{
  "method": "simmim",
  "hidden_act": "swiglu",
  "ema_decay": 0.995,
  "batch_size": 64
}
Rows from block 9 of a small masked image model, named by matrix and row number. Rows with one number within an expert belong to one neuron, the router's apart. Each number is 50 + 12 x the weight over its row's rms, rounded and kept within 0 to 99. All counts start at 0. After the name is the row's rms in percent of the matrix's.
After each expert's rows are labels from the 100 images, of 14976, where the router gives the expert most weight on average: "top examples" is what is common among them. Only what is clearly more common there than usual is listed. The data: drawn small creatures on textured ground. In brackets: how many of the 100, against the usual share in percent.
# router: router (model.blocks.9.mlp.router.weight, 8x192, trained with AdamW), inputs 96-191
# gate: expert gate (model.blocks.9.mlp.gate, 8x192x192), inputs 96-191
# up: expert up (model.blocks.9.mlp.up, 8x192x192), inputs 96-191
# down: expert down (model.blocks.9.mlp.down, 8x192x192, transposed), outputs 96-191

# expert 6
router.6 100:47 58 43 52 66 42 31 37 47 56 75 53 38 25 60 63 34 50 57 43 47 63 46 47 48 28 38 49 56 55 38 43 47 69 39 57 49 35 38 55 56 68 48 46 61 51 47 51 54 51 31 36 55 62 37 46 69 51 47 47 47 33 60 63 42 68 48 48 52 65 43 22 42 45 44 71 54 55 56 40 38 55 72 74 45 41 42 50 52 51 56 56 32 46 27 45
gate.4 117:46 50 53 55 63 59 48 60 73 46 87 53 36 38 54 00 51 60 56 52 66 66 35 60 45 61 58 43 56 65 46 65 69 69 25 50 38 28 29 42 54 58 47 49 72 67 47 35 41 53 36 45 47 31 55 49 50 43 56 62 34 50 50 46 57 70 50 47 30 62 65 60 64 49 61 52 34 61 45 63 34 24 70 54 48 47 69 58 44 24 51 54 30 47 54 41
up.4 116:49 37 43 48 54 61 50 66 50 36 83 37 45 56 67 07 70 42 77 37 67 46 60 71 53 51 68 62 55 66 44 42 51 67 18 40 38 50 43 60 58 58 48 44 44 59 45 54 21 66 52 41 57 36 52 71 32 34 52 55 44 39 57 40 68 59 66 54 14 71 41 62 57 49 57 37 45 38 29 43 44 79 61 53 59 47 57 59 34 42 63 63 28 48 56 39
down.4 102:49 42 60 62 75 52 66 65 56 39 60 55 57 67 56 63 44 34 46 58 52 43 54 16 40 66 41 44 49 46 45 52 58 59 48 46 39 43 68 67 53 35 33 44 70 44 42 61 66 53 47 61 71 47 51 49 56 64 43 57 59 75 41 63 35 43 59 32 58 56 33 17 39 77 33 44 45 57 58 55 71 70 27 43 54 46 39 52 50 42 28 54 66 41 62 56
gate.5 089:64 39 59 56 57 39 37 46 53 42 54 60 47 55 29 63 30 52 46 27 58 54 62 55 30 39 57 36 34 53 57 55 56 55 53 45 66 35 65 38 46 60 61 44 37 43 51 61 69 50 47 45 33 44 46 43 47 42 47 50 47 53 39 49 32 45 63 39 55 64 72 38 26 52 50 43 56 60 64 49 44 63 72 46 39 38 57 44 35 51 47 52 46 53 56 62
up.5 094:59 49 48 30 40 45 57 63 46 48 73 63 61 28 45 41 42 58 53 51 58 32 84 42 54 20 44 46 53 62 50 52 67 28 47 55 66 40 59 50 41 30 54 63 52 46 48 40 68 39 53 68 59 45 70 57 50 51 48 53 45 44 47 45 60 51 25 51 34 42 50 51 70 51 56 33 43 60 66 40 60 53 53 57 58 40 49 58 57 40 67 47 33 61 37 52
down.5 095:57 17 69 36 58 56 58 35 52 79 53 54 57 64 37 58 54 43 48 44 37 50 35 47 42 54 60 45 67 42 28 49 45 49 49 53 47 47 53 58 55 52 32 53 40 63 58 57 31 49 63 31 58 35 50 58 52 44 49 51 42 48 49 41 55 49 59 29 58 40 71 58 57 47 54 78 75 38 64 45 31 46 28 56 37 51 56 36 31 53 26 43 34 45 36 67
gate.6 112:55 41 42 47 46 45 52 46 66 85 76 52 48 55 53 45 62 30 30 61 60 52 36 51 39 63 50 45 51 60 36 47 56 53 41 54 53 66 55 66 36 27 52 57 71 41 34 41 69 54 56 50 48 65 51 57 53 50 47 51 43 49 51 40 39 64 42 45 66 54 54 51 41 45 32 44 42 34 41 65 54 36 55 32 71 53 57 53 47 37 24 57 51 37 55 48
up.6 111:44 51 40 67 46 51 55 44 32 69 54 53 46 79 70 48 54 73 46 66 33 55 53 18 50 46 35 60 58 40 43 55 57 44 56 45 50 52 40 50 46 47 57 68 49 64 46 58 41 47 45 52 56 75 28 41 51 61 44 46 48 46 40 49 40 67 66 60 49 66 40 32 52 51 36 74 62 61 58 54 41 66 39 50 49 39 57 53 44 61 45 58 44 73 65 44
down.6 106:52 48 64 56 36 40 45 42 49 52 59 54 40 50 46 43 22 49 56 32 63 60 47 77 54 34 59 58 48 47 47 52 60 31 32 57 61 59 62 49 48 48 58 35 42 55 59 30 38 62 67 51 44 34 63 38 45 39 54 49 31 57 65 72 65 31 69 36 62 42 64 67 57 55 67 42 32 42 60 66 67 46 40 45 55 46 44 39 53 72 51 62 55 65 33 58
top examples: large (97 vs 25.4); starfish (60 vs 8.9); dragonfly (26 vs 8.2)

# expert 4
router.4 097:57 71 49 51 65 60 34 42 48 56 70 43 45 42 55 49 50 48 56 53 44 70 31 72 56 55 48 46 56 53 52 28 67 64 52 41 50 43 61 77 47 53 82 74 64 52 52 53 61 54 50 49 44 45 42 54 67 41 70 48 49 37 60 59 42 46 37 69 50 66 41 31 57 47 57 48 55 56 56 31 61 29 58 52 55 60 39 64 57 58 44 66 41 56 29 55
gate.4 116:51 07 37 55 34 51 50 46 61 62 27 64 53 52 41 42 69 58 36 50 76 43 59 53 54 15 48 31 64 52 52 55 36 37 74 46 39 47 43 82 58 56 62 80 53 56 61 60 39 29 53 30 54 40 54 57 57 46 60 53 49 62 54 52 66 45 56 48 56 59 37 53 51 36 41 68 30 68 49 43 26 62 50 50 53 55 55 64 35 55 42 52 57 44 48 49
up.4 120:51 53 34 49 79 48 40 61 49 16 77 47 60 53 59 59 53 64 49 42 56 64 41 26 59 22 56 46 41 62 58 48 26 74 36 59 62 55 24 41 60 62 64 48 39 55 51 49 45 40 62 81 46 56 40 44 51 25 53 51 47 63 81 58 32 46 54 52 37 40 59 68 35 45 74 47 34 50 47 35 53 57 58 46 51 46 42 35 35 33 62 52 49 55 48 42
down.4 107:50 64 40 34 51 48 54 30 47 51 51 61 52 42 58 54 43 56 64 48 50 28 55 61 52 64 14 44 44 38 50 48 51 52 90 66 27 56 66 44 36 52 29 22 49 52 31 49 49 53 49 57 41 62 44 62 53 49 43 53 59 47 69 73 38 29 65 51 58 60 52 58 46 61 78 43 50 46 65 41 23 28 40 69 42 49 50 44 40 57 62 55 68 35 35 54
gate.5 088:44 43 73 46 52 33 48 45 53 41 55 54 28 40 40 52 44 38 57 38 64 48 35 62 66 38 34 55 63 50 45 55 47 49 28 49 60 50 45 74 53 31 52 57 41 64 45 36 62 40 67 72 45 68 36 45 58 47 72 52 50 60 60 67 57 43 57 45 32 34 25 52 51 54 40 57 31 49 54 26 48 50 50 35 59 82 72 40 58 54 65 61 44 46 43 53
up.5 093:63 52 62 44 46 58 62 54 44 32 58 39 59 58 57 37 52 58 49 40 51 31 40 69 64 27 44 51 78 62 65 59 36 68 35 61 57 70 61 57 50 42 50 37 37 53 36 23 40 59 45 72 60 44 56 44 34 64 66 63 29 48 60 56 71 34 49 63 43 46 45 57 49 43 50 33 53 50 56 29 51 44 75 56 49 72 74 38 72 49 53 57 65 56 33 49
down.5 103:47 67 65 49 24 37 30 62 35 57 56 54 30 51 48 62 69 59 57 68 60 59 42 37 49 59 51 55 30 61 59 40 54 38 44 64 66 45 48 33 57 68 47 55 44 46 65 53 66 34 39 38 60 87 52 65 45 38 12 37 59 46 54 61 63 58 62 33 50 44 47 44 57 42 63 57 39 71 49 60 55 48 46 46 34 37 29 55 40 56 47 55 25 20 15 42
gate.6 117:39 41 45 60 39 34 50 43 45 50 47 49 40 55 60 28 34 29 32 61 35 46 68 76 72 45 51 50 45 49 52 56 32 52 60 17 60 47 44 34 51 59 40 69 58 49 53 66 58 46 41 23 77 47 37 45 60 52 36 61 75 52 31 25 59 55 50 49 52 49 57 58 48 49 58 55 54 33 63 44 48 44 46 25 52 53 56 68 53 63 49 32 50 54 48 64
up.6 109:35 27 49 66 57 36 52 61 41 45 36 47 27 73 81 37 48 34 33 53 21 45 46 58 69 39 40 24 64 55 33 51 54 61 51 41 64 36 60 41 54 67 45 66 58 31 37 58 54 55 52 29 63 55 38 50 48 31 49 49 46 64 46 34 48 41 50 58 43 61 54 45 32 56 39 50 46 25 44 52 70 45 25 49 57 51 57 64 53 47 48 42 33 56 50 53
down.6 108:47 51 45 70 47 65 35 51 48 42 39 56 48 78 56 29 55 54 50 52 28 43 54 44 68 62 48 50 40 57 55 70 45 38 69 39 50 46 59 39 43 31 68 57 36 51 49 49 53 46 42 63 44 49 58 42 57 44 52 57 31 57 75 23 42 54 30 28 66 34 37 35 52 52 45 52 28 57 63 42 62 56 75 41 54 56 42 36 55 64 44 62 27 52 32 37
top examples: large (74 vs 25.4); crab (69 vs 8.4)

# expert 3
router.3 137:48 32 56 42 30 52 61 54 53 36 21 55 44 49 40 48 68 51 60 58 50 40 64 39 52 61 69 49 50 54 45 61 44 44 64 51 45 54 17 33 53 60 16 32 45 60 56 35 48 63 48 58 52 59 46 59 54 49 55 55 49 61 67 47 61 45 45 44 41 61 65 69 57 53 52 57 51 46 55 63 60 60 47 38 48 68 65 50 44 53 36 32 54 54 76 78
gate.4 112:34 49 47 44 49 52 55 52 61 37 50 16 43 38 52 55 73 52 53 66 47 61 38 49 45 59 79 62 44 49 50 56 59 71 63 51 56 59 28 63 78 63 55 77 44 65 45 54 50 56 53 46 58 41 51 46 42 45 53 56 55 59 62 56 61 50 33 18 34 48 49 47 51 68 80 65 51 50 56 28 46 67 51 51 42 71 28 52 39 50 53 41 72 46 44 39
up.4 104:64 74 62 46 46 57 51 50 72 51 55 72 40 51 58 39 53 47 58 90 48 56 41 62 69 47 38 37 26 44 66 52 63 67 55 39 66 44 48 64 47 45 49 55 50 34 58 69 44 51 30 53 44 41 42 38 64 51 58 33 30 34 41 32 41 57 49 66 57 64 44 36 55 41 42 44 47 44 61 26 27 46 61 59 46 48 60 70 55 45 57 47 61 54 47 61
down.4 095:37 45 62 47 47 27 48 61 48 48 46 68 63 48 53 59 58 48 48 49 63 29 49 63 46 43 50 69 55 30 58 63 64 40 42 57 59 45 54 44 58 55 43 67 47 54 49 32 66 49 62 48 51 31 42 64 30 59 62 57 48 36 45 59 38 48 32 56 43 39 93 42 56 47 34 45 50 57 63 48 74 62 50 62 67 39 35 69 40 61 57 54 53 54 77 48
gate.5 119:67 66 55 28 38 60 38 33 19 49 34 77 43 52 61 41 55 51 84 35 62 61 54 44 61 42 57 35 50 49 55 47 39 52 60 46 59 59 60 56 72 50 43 54 68 48 57 47 42 55 57 56 56 56 55 40 51 47 68 57 41 35 44 62 43 56 52 63 55 65 50 45 45 50 16 44 67 31 46 75 54 53 49 69 57 45 50 52 70 66 52 41 45 51 50 56
up.5 118:68 47 50 59 56 45 50 65 65 60 58 73 69 50 74 64 50 62 41 47 47 57 44 65 47 34 32 64 73 50 61 27 44 58 34 43 60 45 54 44 54 59 50 44 51 52 55 54 44 75 41 38 35 44 69 39 59 41 55 45 45 29 48 60 43 53 55 53 57 41 45 54 47 39 36 59 48 42 41 37 36 51 63 58 51 42 65 45 48 74 52 77 58 58 70 59
down.5 112:50 63 65 36 30 44 36 41 50 28 54 44 49 61 69 40 59 49 45 52 42 43 56 52 34 31 66 50 38 42 62 38 45 43 43 54 54 72 42 50 48 64 54 33 03 49 52 64 43 48 34 78 59 39 49 46 48 38 47 44 61 56 32 40 37 62 46 65 67 79 48 42 55 42 67 48 48 72 17 49 60 43 45 56 58 44 53 41 47 44 50 60 48 51 55 54
gate.6 116:49 43 52 57 39 49 54 21 55 69 49 49 56 53 43 23 43 71 69 53 07 52 72 50 45 30 53 29 41 58 51 60 57 40 61 60 53 54 61 57 57 33 43 59 48 50 43 58 24 46 22 28 73 47 29 48 54 53 49 56 55 63 53 27 56 57 49 56 47 35 55 51 60 57 66 47 48 30 68 55 49 67 62 33 30 62 59 32 49 49 41 53 27 51 42 56
up.6 111:39 48 53 26 38 58 44 77 60 50 43 48 68 52 47 52 50 61 64 56 80 45 64 35 33 41 43 50 36 45 51 63 43 53 42 39 41 36 49 55 71 43 62 54 54 59 27 49 48 47 76 42 43 44 65 48 63 51 54 41 50 47 40 57 54 32 46 61 22 42 36 40 85 60 45 66 67 38 63 33 36 45 52 31 28 61 40 59 58 40 48 30 53 36 44 55
down.6 114:42 49 64 46 74 64 73 49 34 42 50 37 72 56 67 42 66 42 47 54 43 63 35 53 74 50 42 44 62 52 50 52 63 38 45 50 31 34 46 42 40 45 63 54 34 48 52 57 46 50 55 79 45 39 51 55 69 59 44 41 31 49 41 50 55 52 50 57 48 41 64 55 65 71 71 36 50 45 55 59 37 56 30 48 54 56 65 56 43 44 47 50 38 55 58 53
top examples: large (93 vs 25.4); butterfly (64 vs 8.1); pink (33 vs 8.4)

# expert 1
router.1 092:51 36 63 54 62 34 58 57 58 34 50 54 74 50 53 34 46 48 37 46 54 52 68 46 60 41 46 44 48 62 54 53 52 40 42 35 57 26 67 41 56 32 58 51 33 47 44 57 42 41 61 51 53 38 58 61 53 57 50 64 55 51 44 45 50 59 55 39 54 27 51 68 45 52 49 05 38 69 41 52 57 54 45 30 51 37 52 51 57 31 52 43 54 54 49 43
gate.3 108:54 42 64 44 55 60 46 61 51 60 51 55 62 54 47 60 44 42 40 64 38 49 19 50 90 58 48 57 31 49 58 38 39 48 72 55 36 60 55 74 52 52 33 54 45 53 54 60 46 51 49 47 30 47 29 55 49 39 47 43 57 60 48 54 50 54 35 59 47 89 32 40 47 66 56 49 47 56 55 44 60 59 58 18 39 44 70 34 31 51 39 49 70 34 58 41
up.3 112:51 68 39 62 67 48 43 52 32 25 36 48 52 47 53 63 49 62 41 46 39 50 93 40 25 56 45 70 43 46 58 44 49 62 29 47 44 47 55 28 58 57 45 36 58 29 56 65 78 36 46 53 68 68 40 53 72 53 47 51 32 53 36 53 45 31 80 38 47 37 50 40 58 55 42 40 55 53 52 63 49 36 38 58 62 53 45 75 69 42 50 48 37 83 34 56
down.3 108:49 54 40 51 46 39 57 52 52 54 47 38 56 42 44 47 75 42 51 40 46 47 33 43 52 55 56 56 30 54 44 55 00 48 64 58 45 41 73 87 41 46 44 66 61 47 51 49 54 52 60 65 71 49 59 33 69 50 50 47 41 72 63 31 34 43 45 70 56 57 55 40 49 65 47 44 63 48 56 44 58 53 37 45 51 40 48 59 64 35 50 50 52 42 59 38
gate.4 102:52 43 59 42 41 62 51 63 70 49 28 44 42 40 53 31 53 54 80 46 43 45 65 56 53 43 74 70 75 72 27 29 74 32 54 41 19 47 48 48 41 55 46 42 62 49 78 52 75 44 28 46 55 69 61 63 45 46 40 73 35 64 49 49 59 33 46 46 28 58 54 65 48 40 47 42 43 38 67 53 53 30 53 49 43 50 56 32 34 31 42 52 48 63 49 45
up.4 107:43 39 52 52 56 44 44 64 57 58 48 55 52 46 53 46 50 54 75 52 42 52 63 48 50 50 47 53 83 40 39 35 59 54 66 47 28 39 41 61 40 52 55 48 61 46 62 65 62 51 24 49 58 51 62 45 70 26 42 67 43 43 39 52 47 31 54 44 31 51 59 44 56 50 47 35 56 51 55 55 42 13 75 47 46 55 30 53 48 26 51 66 62 56 49 42
down.4 100:54 26 74 73 55 60 36 44 45 15 50 52 36 35 50 52 56 61 64 70 55 54 71 51 64 35 63 48 56 43 49 65 51 43 52 55 45 39 48 52 44 54 39 60 49 35 51 56 63 63 49 47 66 42 44 49 43 45 54 53 45 76 76 37 47 70 49 59 50 24 34 33 42 55 42 35 59 26 42 54 36 35 68 54 57 42 40 34 55 51 62 34 68 47 39 62
gate.5 124:35 64 38 30 61 32 45 47 70 47 61 43 58 45 53 57 55 48 66 40 16 47 37 47 51 59 65 62 50 53 70 56 62 45 46 50 52 35 38 75 52 61 56 43 64 58 44 46 45 70 40 64 36 59 51 65 42 53 54 59 34 32 70 65 43 38 68 46 32 69 64 32 55 50 49 41 64 60 30 47 63 63 61 70 71 43 19 51 38 25 43 43 57 60 42 46
up.5 128:42 49 41 19 54 32 43 62 61 52 63 56 53 44 54 57 50 42 66 49 00 49 46 48 42 53 42 59 65 49 60 58 73 57 43 47 49 45 43 73 52 60 57 42 65 49 37 39 35 60 43 44 33 71 43 67 57 58 52 52 48 25 76 52 44 32 66 45 28 52 54 45 61 52 52 52 58 55 39 48 60 60 42 73 64 48 37 47 48 48 53 33 62 47 49 43
down.5 110:48 44 68 52 43 71 56 40 48 52 68 51 52 38 50 40 53 45 63 55 43 40 28 58 43 35 30 46 48 43 47 41 33 71 60 51 49 49 36 66 45 45 73 52 57 57 63 46 67 42 76 77 48 59 46 60 37 67 52 41 58 63 46 58 52 41 28 55 37 43 58 49 42 22 45 55 61 53 59 18 43 34 48 81 48 43 49 57 49 50 56 40 47 62 30 48
top examples: small (97 vs 25.9); caterpillar (40 vs 8.5)

# expert 2
router.2 090:42 39 26 61 46 45 53 77 53 47 39 58 60 56 60 40 42 59 32 46 44 44 61 40 13 33 46 43 36 40 48 71 48 33 53 45 57 61 69 39 37 30 55 36 33 47 57 49 39 46 53 68 73 47 67 32 57 46 44 62 48 50 34 62 48 40 55 38 60 42 57 69 49 59 48 37 46 18 52 52 49 43 21 48 41 39 41 48 41 31 64 45 64 55 53 39
gate.3 114:45 53 46 35 64 37 43 51 50 54 48 37 47 42 55 58 32 68 40 31 41 47 51 68 66 46 37 42 41 31 70 46 48 49 71 66 53 44 65 33 34 57 42 51 78 47 65 46 43 29 61 78 44 63 41 34 37 57 45 54 60 47 48 48 40 30 52 52 70 81 59 64 44 57 53 61 41 72 76 57 56 51 55 33 46 63 60 35 64 53 43 49 62 33 36 43
up.3 110:38 48 70 54 50 48 69 28 33 53 36 71 39 50 46 59 40 52 62 59 50 35 43 33 54 49 35 58 41 47 69 73 51 39 32 33 51 40 49 44 44 50 37 57 76 57 49 48 63 47 50 70 63 47 41 62 67 64 58 54 41 39 56 60 52 44 41 58 42 69 28 53 45 45 53 46 55 51 63 53 36 71 49 71 70 34 38 64 58 49 44 70 33 34 51 60
down.3 106:69 48 49 34 48 65 45 39 46 60 39 36 76 47 29 29 51 57 38 45 38 59 38 58 59 43 46 59 33 41 52 52 50 45 56 54 57 83 58 68 77 72 45 35 72 41 49 59 59 43 42 63 39 68 61 67 47 53 53 33 46 45 59 51 40 58 50 52 49 40 46 57 42 30 47 60 56 47 57 47 52 47 45 32 62 45 36 51 55 63 43 42 60 51 27 46
gate.4 105:63 47 44 51 48 62 41 62 46 37 50 48 47 60 58 44 63 52 60 32 23 44 42 30 09 60 36 60 60 46 49 70 68 59 35 51 32 33 65 31 55 50 44 39 75 48 51 55 61 52 64 55 43 57 44 60 55 35 33 48 47 67 45 47 47 55 35 50 67 60 50 56 66 61 48 60 35 66 51 30 51 58 40 49 07 44 53 41 60 55 45 82 35 36 56 44
up.4 111:63 31 36 54 63 39 25 65 53 68 62 47 42 37 40 54 29 52 47 55 35 59 40 38 68 49 59 61 65 30 60 44 34 59 44 84 52 62 36 56 65 61 63 62 52 51 59 53 45 47 26 31 45 53 54 51 60 61 54 56 62 46 54 47 54 64 46 47 56 55 65 46 37 50 59 26 23 54 50 49 17 56 64 43 51 50 29 63 47 50 50 79 43 52 48 51
down.4 102:50 36 37 47 58 55 78 49 57 44 51 46 42 39 59 48 55 33 58 40 59 66 58 72 43 45 43 42 44 57 39 46 49 64 69 56 68 78 63 41 48 38 51 49 58 49 45 55 68 46 55 30 43 42 51 41 59 62 38 42 41 48 45 50 56 65 37 38 39 45 49 85 43 42 40 57 40 53 58 64 28 47 60 58 70 46 49 55 53 46 44 30 39 40 44 41
gate.5 091:57 50 65 49 64 46 57 59 49 74 54 56 41 50 37 53 56 34 68 41 44 09 63 57 70 58 52 48 81 49 32 59 36 52 60 54 50 67 39 57 26 32 34 35 38 40 60 51 46 54 48 26 61 41 59 62 34 34 54 48 60 66 40 66 49 57 26 35 40 55 53 26 36 43 40 39 49 58 55 57 70 41 48 56 45 70 72 33 50 41 39 37 36 68 38 51
up.5 093:49 52 41 63 44 58 41 53 38 64 43 56 83 38 76 57 43 53 43 61 23 42 54 38 79 49 51 62 53 50 44 62 55 48 66 58 50 71 60 43 43 45 35 46 49 52 55 55 53 53 42 47 49 47 54 31 31 49 72 64 55 46 18 40 54 57 54 59 49 62 68 25 55 48 65 35 50 36 32 53 46 41 31 52 43 60 54 55 63 47 48 53 39 66 34 38
down.5 091:50 52 37 39 37 49 55 45 46 28 34 57 27 60 53 64 57 65 47 48 54 36 57 47 52 54 38 47 63 59 55 52 37 66 37 42 71 42 42 55 36 50 54 55 39 51 53 57 48 51 50 41 24 53 62 48 36 50 50 51 47 45 36 51 37 74 50 50 59 60 58 45 78 49 58 49 68 46 52 66 22 41 52 48 52 46 64 40 43 64 57 69 34 43 64 57
top examples: large (64 vs 25.4); spider (60 vs 8.2); beetle (31 vs 8.1)

# expert 7
router.7 100:50 36 36 48 60 48 71 46 66 38 38 63 56 62 54 43 60 35 20 41 56 41 56 52 46 50 50 51 45 42 68 59 52 32 39 47 44 60 61 42 46 33 49 40 49 41 49 36 36 48 64 56 35 42 63 65 47 40 35 28 45 49 35 14 52 23 51 36 51 24 54 70 63 48 46 28 59 42 60 52 44 59 23 56 60 52 50 42 46 54 47 40 54 54 65 43
gate.3 110:55 30 74 42 66 45 49 17 75 56 35 44 56 47 56 40 37 58 50 59 42 57 33 17 44 21 49 44 48 51 50 75 66 36 34 50 41 49 55 61 56 56 49 52 46 47 81 46 51 42 44 49 60 49 53 49 69 60 33 49 44 54 59 60 52 40 41 44 53 66 54 38 70 55 47 68 33 68 44 54 65 46 49 39 61 55 32 82 46 35 40 30 47 49 42 48
up.3 108:45 61 59 55 40 56 29 41 40 48 17 57 64 53 47 41 41 31 52 35 38 45 58 33 49 69 66 38 62 49 45 48 66 49 43 54 76 46 62 72 48 58 53 47 67 42 65 48 71 63 51 45 56 57 60 70 41 60 40 54 52 33 59 84 64 52 57 67 52 32 49 55 33 46 72 46 31 65 32 34 50 35 28 55 51 61 48 53 64 55 27 36 61 65 29 59
down.3 111:61 36 40 57 37 66 52 54 46 39 76 61 43 30 40 73 47 43 78 47 71 68 59 28 29 56 58 38 71 39 19 41 44 64 33 57 61 45 58 47 42 58 71 48 47 50 54 78 67 32 53 44 60 64 50 58 62 50 42 53 52 58 59 49 68 62 57 34 68 53 30 58 50 48 54 68 55 46 35 48 48 45 54 56 33 50 33 48 50 57 40 47 64 36 30 62
gate.5 106:52 45 46 47 46 47 29 29 68 40 45 52 46 49 69 46 66 57 51 53 52 60 28 39 88 39 69 48 60 71 46 31 53 55 40 66 39 53 50 54 48 42 35 56 65 64 54 56 37 68 38 58 53 51 67 37 33 42 56 32 88 55 56 39 56 64 27 41 57 70 58 35 53 37 51 62 49 65 57 37 67 46 37 47 49 49 50 55 42 40 40 59 55 55 51 39
up.5 109:39 59 39 46 50 36 65 58 36 46 42 73 51 47 52 47 57 47 34 62 37 59 47 43 31 62 58 79 62 44 50 64 47 55 44 12 55 35 54 34 62 64 41 55 64 64 37 33 64 61 58 59 46 56 44 67 67 47 69 37 34 47 65 63 63 30 70 47 62 49 58 28 50 43 53 49 38 49 41 63 46 55 72 51 93 37 51 51 44 33 45 43 49 52 74 40
down.5 102:63 48 62 47 54 65 54 23 58 25 70 43 53 50 35 50 72 38 68 64 58 36 53 70 54 63 56 33 42 49 45 58 32 50 47 43 68 80 45 55 59 58 59 52 30 35 37 47 32 47 56 47 27 66 52 54 54 47 52 47 51 55 61 52 60 38 55 41 70 49 42 47 37 61 43 34 49 58 49 69 51 38 64 48 61 67 52 35 34 46 53 50 69 46 39 57
gate.6 129:49 59 54 54 52 60 62 38 32 49 51 54 55 46 36 50 52 51 26 47 51 59 53 43 70 54 49 69 59 51 00 44 47 50 58 65 27 53 62 45 65 69 52 55 49 71 55 60 52 53 62 48 37 85 63 47 35 55 40 87 58 50 37 55 49 18 69 55 47 57 47 33 45 45 40 49 30 48 46 50 39 51 43 57 51 46 55 34 53 46 48 36 32 47 56 43
up.6 120:68 39 50 44 41 58 41 70 47 49 41 42 47 56 70 55 46 59 77 50 32 46 35 51 28 49 58 34 38 34 84 51 53 46 34 30 54 46 44 47 26 30 57 51 37 28 62 42 45 60 26 61 68 26 52 32 66 46 49 16 37 46 61 46 59 69 35 45 48 37 36 63 47 48 63 56 77 48 47 59 49 37 57 34 51 52 63 61 41 49 63 57 65 54 42 50
down.6 118:55 49 42 61 34 44 62 48 63 63 22 56 45 33 51 31 52 45 46 61 56 55 64 44 48 59 28 55 40 47 63 56 36 59 41 61 39 38 41 56 51 57 39 54 42 53 54 67 51 68 45 45 33 44 56 44 52 53 50 33 47 68 46 26 46 49 99 51 64 37 50 58 54 61 43 39 78 47 50 48 37 49 44 33 66 48 52 37 41 45 56 37 37 30 54 43
top examples: small (81 vs 25.9); orange (28 vs 8); green (28 vs 8); creature: snake (28 vs 8.3)

# expert 0
router.0 089:47 50 42 48 57 55 47 54 67 36 49 53 51 46 54 50 51 62 55 54 39 31 61 74 48 65 33 44 57 54 59 50 50 50 54 55 40 59 59 33 46 43 56 65 41 26 49 53 28 40 50 41 61 47 46 28 42 51 49 33 46 45 38 36 54 41 64 56 41 50 46 57 42 36 64 44 57 31 35 55 63 46 46 31 73 35 21 48 59 42 67 41 64 34 41 27
gate.4 123:49 49 31 53 51 59 47 66 49 50 61 61 45 29 33 36 55 58 62 51 63 52 45 44 56 39 52 48 56 65 70 44 46 59 49 50 38 47 73 44 44 80 32 44 33 49 57 61 52 67 59 40 54 43 49 49 49 55 52 57 55 53 35 62 48 28 43 31 47 61 22 42 60 67 36 21 57 25 69 47 57 80 39 46 33 51 62 51 57 40 46 38 63 50 53 60
up.4 118:58 37 56 68 47 42 49 34 61 32 51 44 27 68 51 50 60 49 67 56 49 41 25 77 51 43 47 46 59 64 74 38 31 34 53 43 75 62 64 39 48 58 64 57 44 58 54 17 40 45 43 27 41 30 79 58 61 42 46 49 57 59 65 39 38 40 39 49 56 61 48 65 50 54 47 47 55 45 43 44 38 41 42 31 56 53 44 46 44 43 39 77 62 46 48 42
down.4 124:47 68 58 71 49 65 56 41 50 49 29 74 47 45 60 56 57 72 50 39 50 46 56 59 57 30 50 35 29 57 54 41 28 38 60 43 58 61 39 38 44 78 43 66 42 37 30 57 53 68 48 59 72 52 33 47 29 33 51 41 52 51 74 44 52 56 54 31 52 53 51 62 38 59 53 41 55 29 54 53 62 54 48 28 58 51 54 63 52 84 51 61 45 50 57 53
gate.5 131:63 53 44 68 38 60 32 59 55 51 67 36 50 40 52 52 56 53 49 48 57 36 50 46 63 40 39 55 54 41 49 64 49 36 45 48 38 32 43 39 67 54 57 58 46 69 44 75 57 71 56 52 56 45 57 32 36 53 29 11 51 46 47 55 40 65 59 48 56 74 70 30 51 54 52 62 45 17 54 63 36 53 53 77 30 44 53 43 77 46 54 47 35 47 44 57
up.5 117:27 61 51 41 34 53 71 33 44 44 52 62 53 31 64 39 47 30 48 51 41 45 57 41 48 45 58 50 59 48 34 49 37 57 46 34 52 28 59 53 66 45 38 52 56 19 64 74 29 77 37 52 58 59 30 68 13 44 61 45 45 53 38 39 54 34 64 51 56 49 42 49 34 62 65 35 31 17 61 41 62 65 48 50 47 47 33 59 45 60 53 47 42 56 62 39
down.5 117:16 66 48 58 55 60 55 47 52 61 53 42 48 51 56 48 33 33 64 50 75 17 34 49 45 41 54 53 50 59 65 34 58 31 33 52 93 57 49 53 44 54 54 46 27 79 47 53 46 65 68 49 54 58 40 39 57 51 59 58 63 41 35 67 47 43 62 44 49 51 48 49 52 63 48 52 46 38 27 47 37 47 32 50 41 50 74 36 47 40 54 49 62 24 66 50
gate.6 113:56 68 62 38 57 65 39 62 56 33 46 56 44 51 45 53 49 54 38 73 49 49 35 35 62 59 48 39 40 36 25 36 71 45 75 45 49 76 29 46 52 11 39 37 49 42 36 36 67 48 50 52 36 57 18 51 53 55 48 51 45 57 47 50 48 33 46 60 44 50 55 68 42 59 37 65 69 22 33 39 50 56 72 72 51 48 50 44 50 52 63 52 36 56 38 61
up.6 105:37 27 35 49 64 47 45 46 53 54 46 51 50 45 54 43 40 40 73 51 44 63 70 54 55 31 47 49 48 45 48 64 17 30 38 63 36 30 53 37 65 76 33 43 71 50 55 69 50 74 36 51 64 39 44 42 37 46 53 50 37 45 72 55 53 53 64 53 50 50 61 48 51 44 64 62 51 60 54 73 45 48 32 41 55 69 63 50 34 68 34 50 55 50 63 39
down.6 103:63 74 41 35 48 69 48 40 50 60 55 36 56 30 43 46 38 57 44 49 69 57 72 34 52 41 57 44 52 44 55 36 43 51 55 52 57 54 48 71 61 19 36 48 56 48 45 13 56 57 30 55 53 47 46 65 56 32 38 45 49 47 40 71 72 49 59 89 49 60 54 56 32 57 66 47 70 43 48 34 52 60 67 50 43 58 40 47 45 41 62 52 53 68 65 57
top examples: large (54 vs 25.4); beetle (47 vs 8.1); spider (30 vs 8.2); colour: black (29 vs 8.1)